Weights of a small spectrogram enhancement model.
Model: 3.75M parameters, log mel input, arch unet, norm batchnorm, activation silu, widths [64, 128, 192].
Rows from block 9 of a small spectrogram enhancement model, named by matrix and row number. Rows with one number belong to one channel. Each number is 128 + 24 x the weight over its row's rms, rounded and kept within 0 to 255. All counts start at 0. Numbers have three digits each.
After each channel's rows are labels from the 100 clips, of 14976, where the channel reaches its highest value: "lies over" is the class under the peak; "responds to" is what is common among them. Only what is clearly more common there than usual is listed. The data: melodies that start on their tonic, played by one synthesised instrument. In brackets: how many of the 100, against the usual share in percent.
# convs0: first 3x3 conv (model.decb.0.1.convs.0.weight, 128x128x3x3, each kernel summed), inputs 0-63
# convs1: second 3x3 conv (model.decb.0.1.convs.1.weight, 128x128x3x3, transposed, each kernel summed), outputs 0-63

convs0.5:125125118112130125111150118086146103172142152086109107107093100108090156134134106099154164131141115131129116169182100124125115143137128147158067159138099112111106178092099113147093115132115130
convs1.5:117176138120119135129098147141144133130139099126185137161102134115105080138114114081163151106134140146120138120144101150158113084149148138132143132121099149090181127125138136099122120099151126
lies over: D5 (44 vs 1.9)
responds to: the note D (76 vs 39.6)

convs0.9:120080132126107101113102101115138078109136131127125106162130177126157145106094114120151110110140115105102100097079127074108134104067130133100140144126202149090115168113105131135132136119142135
convs1.9:138132137109118142114154149089117167134127162083120148099138130098158127109130136082116103107125132105125096124110115148114128130140136136138124089133105102131119132114125088105155128153134041
lies over: A#4 (43 vs 2.4); G4 (30 vs 2.4)
responds to: square lead (50 vs 5.1); clarinet-like (32 vs 5.1)

convs0.51:098142093158105143140113138144132128119141114113092128124095154143133126099113133057141113139162131138142179146145118121108128120141129131130098093159135135186116076144145131123098117115090182
convs1.51:113116175127146104140099115158173138090157177081101115114134128115152108173108146162137109121105124134113142147111107095135124108108126136112111146124142113122105156132098146135134157148160156
lies over: no note (75 vs 28.6)
responds to: flute-like (41 vs 4.9)

convs0.42:115154140095157110091138104118116162105128132099114122149099187141107143137117113138139085138183112123129141114109131111120092097114149125144146112118130131104126105104126161148107096136106087
convs1.42:125075088122144125166112112159133092092155105105135104159147094109161119165140132165099111117180134116090139137160131126105091118140145153163136138109161081126127186158136154098146133163089180
lies over: D#4 (30 vs 2.1)
responds to: square lead (38 vs 5.1)

convs0.118:115162151147112119083151111097158122092127139116115143115068140141130139098116138103156133125133121126182093121142157134158155133135088120136130108157142108095132120107113154100100105157078137
convs1.118:114080142132124139110092174123116152148119136127206127172144136134133123171151127137114120134159135162117166131158116136109150119146092175100153140129158110157105168118127133117117149164149119
lies over: B3 (37 vs 1.8)
responds to: saw pad (25 vs 4.6)

convs0.4:184139137108127120146144122145116158143117106157126116155128135148161109108164128149124138143140129085167169162149127107072116123193111090100099166116121129156112142136108127075122068155136135
convs1.4:123103130131132120100127112154103126088115107084131122129129073139133113131143155090118105090129077070066109180140130106153105154142133125121056107146115160076113130126137151113130099137074090
lies over: C5 (42 vs 2.3)
responds to: trumpet-like (65 vs 4.8); tonic: C (28 vs 9.5)

convs0.75:120152143113109137128188140155122152094086099142111119130124137088107128123112137145141135071104123124167115129128105127099117105119143136150103175146140093112111075121136133135139179167081101
convs1.75:057086142118096131145118110128130107121141128103128130143119169150132113103161143137091126130151132116135157131156146134110117114162141149121114122128139112145138160131067153110155153163154166
lies over: F5 (38 vs 1.8)
responds to: the note F (68 vs 40.2); oboe-like (34 vs 4.9)

convs0.120:130103128105117122126159121106135133122129160134097121121080131140135108125108144131139127172148122166141111122196108145128114104099164079129119147120027113084127122106095119166152110107129128
convs1.120:145113135149126136161072153129135189108159108112138130153089148124136094122128153126117102120113204117147104107104114105131132096101142110084122111102116117126094106098126175113149147158110111
lies over: A4 (33 vs 2.3)
responds to: trumpet-like (37 vs 4.8); tonic: A (27 vs 7.8)

convs0.14:114146131113130127095134130126129123135106114136108142109110110147169107091119165182090169157139131164128142108060108075137128107119154126147152102160072098111137129136081125158130170115119101
convs1.14:133170125108099099131146130093129150142171112114111130168122134143142118078147142137142116132090118091053137168099117120135102121142146133140123110116129144131158167072117112107129162118129163
lies over: no note (65 vs 28.6)
responds to: sine tone (49 vs 4.8)

convs0.61:138141121130103077119118128091145116117119128080128102105130107130170167142080163082157089105131119119127148128129124125165123102170112143142159135124172141122123065121152117100141105131149117
convs1.61:131149048147098154157150138181139137181107141130120138156127187132127106136113135169127141121169144164156105105118166153130121127110138112110114089129111129152096136153102144153131143153138122
lies over: A4 (26 vs 2.3)
responds to: marimba-like (45 vs 5.1); vibraphone-like (41 vs 4.8)

convs0.60:114084126152043108119136140116151123131130094126142187115103122088115114127111149132152097123128114104174104155091128166126108120120157161152109126122160146139132131118058089125105129153084133
convs1.60:167140118114121110137126167151137142139155145105122115088128122201098122128100109174113102130112129124067132124127130162130140114105096097105100138156124094127101110117156143127100125141170068
lies over: D4 (29 vs 2)
responds to: the note D (65 vs 39.6)